{"arch": "vit", "model": "image classifier", "dataset": "abstract colour fields from 500 small random pattern networks", "train_examples": 203450, "image_size": 48, "crop_scale_min": 1, "horizontal_flip": false, "translate": 0.12, "targets": ["generator"], "num_classes": 500, "norm": "layernorm", "norm_position": "pre", "activation": "gelu", "mlp_ratio": 4, "head_dim": 64, "fused_qkv": false, "bias": "all", "qk_norm": false, "parallel_block": false, "inner_norm": false, "moe": "expert_choice", "drop_path": 0.1, "num_experts": 16, "moe_every": 2, "expert_mlp_ratio": 0.5, "experts_per_token": 2, "shared_expert": false, "patch_size": [8, 8], "conv_stem": false, "layers": 10, "width": 192, "positions": "relative_bias", "pooling": "class_token", "loss": "cross_entropy", "residual_init": "none", "optimizer": "soap", "beta2": 0.99, "lr": 0.0034, "beta1": 0.95, "shampoo_beta": 0.99, "eps": 1e-08, "precondition_frequency": 32, "max_precond_dim": 1536, "one_sided": false, "adamw_lr_other_params": 0.0016, "steps": 15000, "batch_size": 256, "epochs": 18.9, "lr_schedule": "cosine", "final_lr_fraction": 0.1, "warmup_steps": 450, "weight_decay": 0.1, "adamw_weight_decay_other_params": 0.01}
Rows from block 6 of a small image classifier, named by matrix and row number. Rows with one number belong to one neuron. Each number is 128 + 24 x the weight over its row's rms, rounded and kept within 0 to 255. All counts start at 0. Numbers have three digits each. After the name is the row's rms in percent of the matrix's.
After each neuron's rows are labels from the 100 images, of 14848, where the neuron reaches its highest value: "top examples" is what is common among them; "colour at peak" is the nearest of a few named colours to the mean colour under the peak. Only what is clearly more common there than usual is listed. The data: abstract colour fields from 500 small random pattern networks. In brackets: how many of the 100.
# fc1: MLP up (model.blocks.6.mlp.fc1.weight, 768x192), inputs 96-191
# fc2: MLP down (model.blocks.6.mlp.fc2.weight, 192x768, transposed), outputs 96-191

fc1.141 105:133144116131164160121109135083120078093085108142106190120144128122094171104163169147102136149140118091073150108161123119159140087117144169102130140153138100108153155115104120134131144148125157127097131120148138131068125137132158155115117130131152126163109108172147124112114146147175144145
fc2.141 104:066113118149145096105116141121146139184131152108117167086126158132164128119151105125136162071136107102082131133127105113126125151099113070130146137125141130136131135120171157097137121183132157120127169142087106123109125134131080104146113094111171138143109110123112141127106152103134097112
top examples: mostly green (45)
colour at peak: yellow (45)

fc1.617 096:133124105130123103108116152145164132162152122111162094102146133131201126155139156130054087122117126170112125124164154168129159160157107114137108138109111143143152164135128154120173142092120141113110111132192134120148122135132167145136141107141151115130113135108142162130103113105132127119
fc2.617 100:157121131104142132146131129142132126145138121196074124120172140150152151115121119160085128148142089151138103164123171106114142111117077141166135118149116114113181185105153093095137130149074100189158142141115116132093106146120169123104153104163122097086128132141150101158114106133137120123
top examples: fine detail (40)
colour at peak: grey (91)

fc1.193 124:111100172144108150139131142155086100098139098133182165158168094145166141101104150141114114148097107179142111134151134115141091132121124150114166153105124148129150102161117139174123105089125120139112121077112078119141102157149100142144127127103136124110092134124137100090179095161145168118
fc2.193 122:159133108168124148129130116137071144167140117168135133155119128124137144085139130076140105124084141088126155116132151132107108104128119144107130151139108104138127145103101140057136156159160099073152132170080105113154101127091148090139150152125144132129142126133120115115125133151137135112
top examples: smooth (29)
colour at peak: purple (41)

fc1.237 099:118173154107100116154162136102144082129124100150071171132122089127141172090148143091115136114128152103118126146124115113102147140143138135110172147091135191136091166121110107152143071127115134181118108125136141128127159104154128092178179142150171079151097111148139098117113117178150124168
fc2.237 093:140150141128124156190135088151110132131107137058137083153137100103147136137156159156140145125099152134125100128115137110116123098083062143116138131131152129121149127150112133139085130096126155102091153147120159139136139125171098143119119139146135119088105119121174121105127094138134118145
top examples: mostly blue (46)
colour at peak: purple (52)

fc1.693 102:135146136109153132139182086087133108135119145083100147127111156096113116164168131079118145103135124121087149143124166116159127111133169155111112139137128144145178071123146152120087140136125146155095109099113158140162089103117108136090153148141142119109095142175119088110127112102152144133
fc2.693 103:126110116119140138123144113149138088160104159163133078119123199148092095111148115120107112096141134098099139134126122130132136125136137109093113108172122138104110122147106152171095142145101126106109142122155098098145142122144116105109083121133132111174135167130123073112131170140098141158
top examples: mostly blue (49)
colour at peak: grey (66)

fc1.318 105:163106126126148162156117156126088095141139126121137101164130144149094140101124169086170118135144152156120143118141141144148159095143161181123168132104114132122162095129071115136121191120143100118148100137105122128137113116119112113163134135141148132130121142117130135133143138143172191139
fc2.318 099:139147135150140110128145112120145154159169147138134153150163175103119112149122119133118124131135138141144147144107089129140107182153130114106132181125149114117130145154132136146115142071161121139118121095154103121106147088147116133174125131170111117170161148074148133118124164130132119118
top examples: smooth (33); dark (28)
colour at peak: green (34)

fc1.321 081:104126127149130150111126113136121090120115146131102143117113107152075152099161130130128147113108141159125084163150179090142137121137106088149128101111174117146132130155134125145108128140081119125090099144123090137106114152100161154164121100120131145150135131106110131139111143135115170118
fc2.321 089:175132148134115136138101157112100109129123135140154102154136133114137132124140169157134177159137157152133157159137134136097179133117122111107081104118097139094096117116167099131132121072130101089172152140136123147125172100128114116139089116161145107128113131169126129117116141134107134173
top examples: bright (48); mostly red (48)
colour at peak: pink (69); purple (31)

fc1.87 129:178108147068131141140132128097165130121130147112142167127143144085122153099141154172106142147085119089126111127091178089157147109122147107134139127114124124123119138101126167128124182111146113140126113087088132107093157106148152133108156150134175074116144108169094124137108128155152169117
fc2.87 127:158162144141107105157114137148140115124106143129126106101117117137178110105103129073143131092114150125183171100147151092151102130105133108113107085142112126099103144119134146123124136132111155099114143085153138112101120176132168105134132112124149111128106156132113138167128141131154138104
top examples: smooth (73); mostly blue (46)
colour at peak: cyan (82)

fc1.183 109:182103152121092113139125107097101107106139175136100146145103132109075105144100136146114111129117147137156115086120107133128118121100138129144139151094103116107083107101135157097087111130154137162146084140104130151157116135119119185210138153134100117152144142121116111133127108146143126143
fc2.183 105:149097101122070128144127171130105102117108068095098128109162138142113150140101085129098103157136167160124176121140121115091123126132147132123113144105158173127135138105102175126135112101083116156150125097143130105154094122116132139112166064089127142138156136110131086092124146116154168104
top examples: smooth (43); dark (26)
colour at peak: brown (76)

fc1.92 086:084198121127121077096122132089142153141132119110149110113105132095188184139114131096139091155121131133098183110117099161158088144126158149133148127142120116148111121153125134144133099154113097113161138091167151118143101130108141141186139154148134134156087136139106122153143114114086098114
fc2.92 084:112160115141135151131141186134132146133166113141173095111128121146131118121180092181137109142121126128104086154151113114102141104139111133106121125137141074114142114133131094141093115170143130152140118121152132142131134136150134158145148172097118127111107118175144155129137127166092161156
top examples: dark (55)
colour at peak: black (72)

fc1.249 084:136131113120104134157139121128137100115087197100116070111073145115102154097104191131140123129121104096128140096147133123108099151141146099125120148179112118133168093124129156144126128133132104110111135120133106099117115165084071102155103163139152128107117164098135156166144092119115098128
fc2.249 082:192167168089112116140118140107149127092136117108142146135064101145143103196126171210127110115116116127122123123132111136102119122156095128184103120135171138150121106122119134119118117123141145135110143098143145140115152145110152118101156141113143110107172102133168141106128162128125112162
top examples: dark (60)
colour at peak: brown (94)

fc1.658 105:152142123161161119131130141097133170143104166116122149091144151121116146110081112084138112107136146143130142113150162106128129118120105168136153165122081124116126119128140110159135163151095135132125105091136112124156129170117157158090105117148140172111087140097126131118143169172131131132
fc2.658 112:125154072124174128133132153173119119103106103164133161135126119137147134136153119135100164165086093135099134093097145161097124107135166092095133151136126116081159179144128141103139096142116154125096135158109125184096116122121122087147145150123144149114133102101077135137098136135135138110
top examples: fine detail (40)
colour at peak: purple (30)

fc1.499 086:122084149122114138081155107126123110161106121142106125139108149143070098114168132142157107154128100112131148132182175163135133096132157094125171155185143119127139135155092166121103097121112147146145103159147127147109104127098118087119089156160145092165144107147146119152119091154138113114
fc2.499 089:118133164070133101163146093129107142089092091139124127138108112098144120177136122184111127108122099145125129138125099159167134117127109112127098156131110144111133147106149118136073141141110126148143138145143152154174117155162167129130153124111144139132117112135150143157179095120106115145
top examples: mostly red (46); smooth (29)
colour at peak: red (80)

fc1.89 082:135124162076097161106120120152091126137115107096144154098128124107148152110130129112129117123103105135098119134139167096175122087114128126140167137138067137154128127152125164131108181132145156152153148151154108132148134154146127155146132104123160151100098179112100091137149123184159118135
fc2.89 085:128111116142157135179147158114099136132139106117086120087164105144135117113155092128117109127138106125083133148099102104130170132166160116126131093144144146135092098139113177130143142133109122131090120094131134117131107154114119146152109130102087148146119147167114096127117135121111096140
top examples: dark (32)
colour at peak: blue (59); black (32)

fc1.587 102:150189155166126128125117144120163172114154145125100147142084130138110135122138104157147115132113131161173083145179104136142151135161144156139137127149114146125123169170145140131141096100076109126103169140162111160145089133104158108107102158107167202178119182166135142134181146141144114146
fc2.587 105:139084132148152129167133186128097155156076130142145126141146142102143116064097120116163122136101123064073111107111105114107154180143106190138143098141123115153122109126172141117147141130153132110100110127131150143145165138105083109126148122131093128095135129155129092101129145108111162123
top examples: bright (33)
colour at peak: pink (34)

fc1.123 082:108092099135125122155079160169159096155123160141117166097142092138137122171143157137114172135108115128126116091117135146166103174102141129138142150140127138145084186114142155117139134112110109157138103114090137154132104158147110144150138144194148118100139137130110171115097114171135144125
fc2.123 083:147158131163164165151074135105124147105157090157127165163113130133093146119158152156132121113119150128135149168148135182111115118069119115093126136134120122123135142127083148138137118148128196115137147119137170133108118153183138155090129137160151163167126130138117112121153132124148127129
top examples: bright (34); mostly red (32)
colour at peak: red (56)

fc1.640 069:139118155108130095091128093111095111111127171147091160113161140105141100154109097101128143139129097125130072123154163075127125114132169103128170151149122151115066126166134127120128106122112138145115115136156119151134113108126117113130122122126153142134107118099128155119100124124122140122
fc2.640 071:094133091150137175169083136097155148117135102110113102147125112123100109170152177139130168144152081184131142117122146114082107155177087118133137116100129137131130125108144110165146107126100090097132095164132164107114136139158131115124126092120119159113083164115128120153144149085134094181
top examples: mostly red (30); bright (25)
colour at peak: purple (70)

fc1.310 093:137163109115134147149120110097133118077127161097163106138147075105183161085140110158126116155119133143086132140131166096164100149113152103138121141120141097144113148127145139160128178152128137101111122149178105120108133151135123166145090147118105082122083113138087146170113107087165141134
fc2.310 093:145117124143106118119124145071108168111179175116105126113145090142108155125124098123143173113120096122111138138159156120126128132144130094116135160168126097131088067151151115141149104131133145122153110121113142149116105130128136115092131162081097110148141111091126119118053095129096144144
top examples: dark (26)
colour at peak: blue (68)

fc1.458 100:137072127160060101060143127094127129135134106071124100115146111137145143175146128157072120162141099155092129120181124160084131123147162096140143154139137125128149128087148128104150118116088137146115152116159140139112147101133119158126174135094146115144142130120144145101147109135147078130
fc2.458 097:135142138114109133138115114124139107176115142160086065084145147101166132143113129142151072131105091120158123140097146109160117121146139128106116133126146151132126122120120135166135102145140078173135122133066134134102128137162142130089104122149106111095131070087113109172098196159125149150
top examples: dark (54)
colour at peak: brown (34); red (25)

fc1.706 095:165172102148132132169148105123152112116147109134133116151103158109101146140114111143166052136132095149134168127112148100124146127156071101141152150098128083162166119134116126132136182142136122098136116110129114134149145129115157144075153160140158150067157091140113155150139124106088130131
fc2.706 088:121145129127072136108117158180105141099099153158143081120144117106116139189170138143113162150106140093135137152101113115122151094117100180127131123136121186120147126137121134092135106139140139086084135138098155146147114129126127109113166174100123144088097111115123132145161096116168110167
top examples: fine detail (39)
colour at peak: grey (90)

fc1.298 081:115172125129121136090083115128162125105118146136114103085164089152130094106155153151124100096113119119134112174119147105144148117136139153120145117117140139143122155143113151139131140105133110082161092153101139111127074123136095119141123150141094156125120144122114134162099151118171110114
fc2.298 082:145145122162126136075142138104120169136083081125105155115167092110162090113124077172133130106098121145085148158163141101133123190125140126138154144148123106124135132134120143104130137142122116169143135124154107148143126132144089103134112166090131170118106140142113113160086113131139109107
top examples: dark (41)
colour at peak: black (37); blue (35)

fc1.433 093:130106121129123130090098104139129152088132148164127132084103125128120107106130187094135143125147101135101094160183164107122183113125139108134150121117149139118159079154132146173127138154105156086135083111119134148149110151156111146103132158132143131095103095125144120116137126144161200153
fc2.433 096:133123123116101133112159115124088147147106114153122160163144086141201106111134086143178140110142131141107131134161126090118110132137150123122173142121108156127121097086110115164128136141139126106132084142112101086100172120152125158128089115136145133143122138120121117147118158173131104130
top examples: smooth (28)
colour at peak: cyan (48)

fc1.203 074:101117140149134146152170187114139147096150110116151147122084094127154109104152163193106125098111063160112126130162132182064111099137157104115091139133083109163154109150118149148151136129103123094142122129198115105114125146096126147079096137154114107134177122134097109106095132123144173151
fc2.203 079:154116135100154143124103133100123129146109125146087112161112081138130137158169146134144136162091152126099139138081153126116150124150102107154175140117122184110068085133153110136141114102131123142060189177100130117153122087124116103117132148130157117098099147107118122110138120139135124123
top examples: mostly green (37)
colour at peak: yellow (45); pink (35)

fc1.523 097:135108152139106160084098125095115115164142135091135110135087129109105128096098161134165141066134166078119124127167111139130123112154154116118144145142165141114100155113124112142201116093148140170163085127111126146117118132147087145149144135144113112110062141170101187120115130141117114091
fc2.523 098:170131142160153148153162140114129138111076120086114156120158085131168097137117135126149136133122121167140120118142174122119121114153108190161174102144133094130081154101108152114092125147114162126110127126127120113133092092132138161158141132145177138113099104171210114132100136159120106175
top examples: dark (34)
colour at peak: brown (48); purple (30)

fc1.178 081:150105072178135095083106165076154109065111124145166160136142139186105119158133143123151145130130131104139126096147114138138126112145132141167116121131119107121173091138130116160159116089137108100125120099120129125145087118146107115098145121105123098191134142170117125123112127136113120154
fc2.178 086:142132101083151154126119156094127101146149134112131112145137082108124153115147169132131102100147149129118145133130102111122119092113124156171180135127133165093114118140143137132118102127155107107092119135110139103135131145130140140078129160110150122121097129112106136125152112124141183094
top examples: dark (35)
colour at peak: red (32); brown (29)

fc1.65 117:157131166109164159091133143169128136134144155140159138113126141116173121140150134130154162164136107145101148157122143137184117156106096114124163099103118169151110131134129130100112172174095122143111088107107128104115137105165146150099095172109115154142082140147127130129114144160117121122
fc2.65 121:092112081119040083131120159128126146123125150097154139136109103091127118114054131094156140138118108110143143121139107138112163121135097136129133175132130145137124126097145104091137115127122133123166171145157133136096113120148149119135163153156103141135133127077148124098124113147132160129
top examples: dark (27)
colour at peak: blue (76)

fc1.710 074:107098126144175110118152188111186129123147171136122132143071107165039124139137088132144113149128145101157161092137110122109118123112102100139107131125135134140106148143168170136160128095141111168125108150129136145098080101133110146148107100158150142109128147138130111110128154150128111101
fc2.710 077:114115080219128148123140135109141103137107122121143141142127094110151135155112058143130155117123123109153153087131122126124152123161115102130127160126140100116146187115151132110144164134085109122077133113092141147099145115104103114108129113130124104111123151140159150068134147086107180125
top examples: bright (39)
colour at peak: yellow (57)

fc1.356 092:108126130138127160123100115148097119102110087108131155099099143143112120142132128117151129115111075133146134102146107118184098200140107166146132147134141128141146099109144138160167160138167104104131153103121113167112129102123090100113147124111126147140156113158171139112092127128125119114
fc2.356 094:103088125125146143129079118113126137131103122142106102135148140108153106149098112117074102110129125162109094156145141141100118144106176139137136122116107151141186108118139150097135087142134126101130123152121100129093092145122113142173165139157133120115138097135129126134144144141165140167
top examples: dark (34)
colour at peak: brown (74)

fc1.760 125:124139108147161100104141130131122096107144116125135108084080126143121133125142142117085129130045115106152125109150127132093140137159143156135089116116122128110148148119133149147133165116107095107132123162165170104133113117138140143151099097150139158112157140090117130118159114103105098104
fc2.760 124:138130172120129091100176130117154147121145156099111131169142129139112123094139169145143122118173084080145158082143115149105106123113126165142134133150143139099120117162145080134116076133158116176122135105150120124126147112143123118111095107121099131144072142092138136164091099102141110122
top examples: mostly green (39)
colour at peak: brown (64)

fc1.96 089:136133131133131127102152134135174133071117072147132165157117165136095094100176119129113097159113179116175087142097155117121152181114147141158174181119141160123136144138121109107140136130142133152129110136124147079147156102185130111128150127121138142106132123145143153125136123166157140107
fc2.96 086:170155140154131107151147154133095119194125179138139111104126105131122099118160162122093130150085155118134145115161188134121148137139132089096126124135098104120097135116145106140139157133119138127169128123112126125120141147124136093095122118099098154115177118102122125156138121151162145150
top examples: mostly green (55); smooth (48)
colour at peak: green (46)

fc1.413 077:104096103111139126126125192166126092169089124114146100134132149099135142087160132131116103147114163108131144143150084087116132156148152118090171147152158130103130165156130098121120095163173101139139093138183158118117155092120129124127139158167136161088105098137159130104163124121135131142
fc2.413 077:133125139145146130124124123141087156141116070153128148138172140127132130121129145127175135103116155118134103102135113099159137166106133164166137147133151138126137141139141157148117145080110131100130125140148166130125127133139092149137100158177143142105116085164152132140131180126097146116
top examples: mostly blue (60); smooth (27)
colour at peak: blue (49)

fc1.274 116:089111112139152146141112200155111146115116154156105116139128113146133127167093147136104145120083110148122111084181121124107122122160125106155144145124156125120167146111178153106133135177134137105168144088099154138124121118148142087154139077110153133116134157123114152172116154144111171137
fc2.274 109:075117103095117095161140100146150108099137119132151138108090141129139126117091119128149113100129137081118162130077121143175128124109165112089080151159180118049192104152133151144110120089140120153104146137098123127119087132155127156109122123118126132082104153095098112125142138123098134109
top examples: mostly green (61); smooth (56)
colour at peak: green (100)

fc1.43 121:094108126128127168119180141097069153107166126144101139147146148084138138075128142120131134143148100092104156180099149120110129089094172116114111123149109132108110114118150124134127161105116080153130117139094136155158119124150157133105106140131134144096111130141153077141155142117156122106
fc2.43 124:119143152097119150133131140150195131134129166122107123122133125103144142162123108121120156131131171126091106189152101132153162089151130102129135154169137149147126152158118124168118193066084139151133153146134130141126085107151126140123121113095151143108131162103165108109141145154108078165
top examples: smooth (28)
colour at peak: purple (37)

fc1.71 070:136116146104112155118117142188107099138130131151141123150165148129158151104112119149098111110116139124110109138122152120095115121167137115115150160143107094124151122150152085144140153168119130128113144140118132136169118106104123155120130103118131128104124134143146120153100131121122130110
fc2.71 075:144094160117079112149137129150138118143155130145078175153122158084125126128147076142136081177187155106168117140125139132163124089091076125133110151118122131124085103156105149175138156111136125118100135084118125094114099134097133144136100149124116151109124105139160117111142153190146161142
top examples: smooth (45); mostly blue (37)
colour at peak: pink (32)

fc1.378 086:096128155144110180133128114094158116144140168109124128155107165129132102095105107142134098113125115129110098106123163153113098122092109152164121099102134118175119090129117117145124115129107111112082113150125152120086163127098122117147159075134127154155143138133150137118174097164150120134
fc2.378 082:099140101127143118116119132117144126118131111146137157145144114125116184103127153133152091105116137148145123140181145123164167161143126122130102103094122141109115110115124126127189129131089139140109128130102135113121115115120133132126134119154111128138132132161138116087108174106104146098
top examples: dark (36)
colour at peak: brown (57); black (41)

fc1.723 091:144141134152133113100144101161120151132153132125105139132129156173152131146164135128076130135139138159141136129129132093096085098161161133119164142138078090112108118198111145095103125124145103129133109114161129133103119134112132166129142154077153131168121108141138148131115106193159102107
fc2.723 094:087115127185135152108098088133149149163079149170120087117129119125095117157152132078097160092100125131131160123127109106119115144129133101118097106121150155172131132135120117111111117105135145126127122123094131142179160098181096127110149143137104129136123153151105176133136159104144115104
top examples: fine detail (37); bright (25)
colour at peak: grey (65)

fc1.265 091:136138197153125165126158178135101133123103136115154149127124146123136157074105123121100114174101172118095126097126153069125114093110105141143114122110144146101093127064142120135114092116128083113133106120104157140111122147136112085130128142116117088137112136125129142117166165126144128110
fc2.265 092:106169094104113155147135097112110097121107116112110093125105106107107097108157166130104116106148181119088125141153145158108126124157130135163093162113150140160111149124101125122129081143110153141106135165156129120128136126117133131098115132112104090093135140142117130134174100121121113164
top examples: dark (39)
colour at peak: brown (34)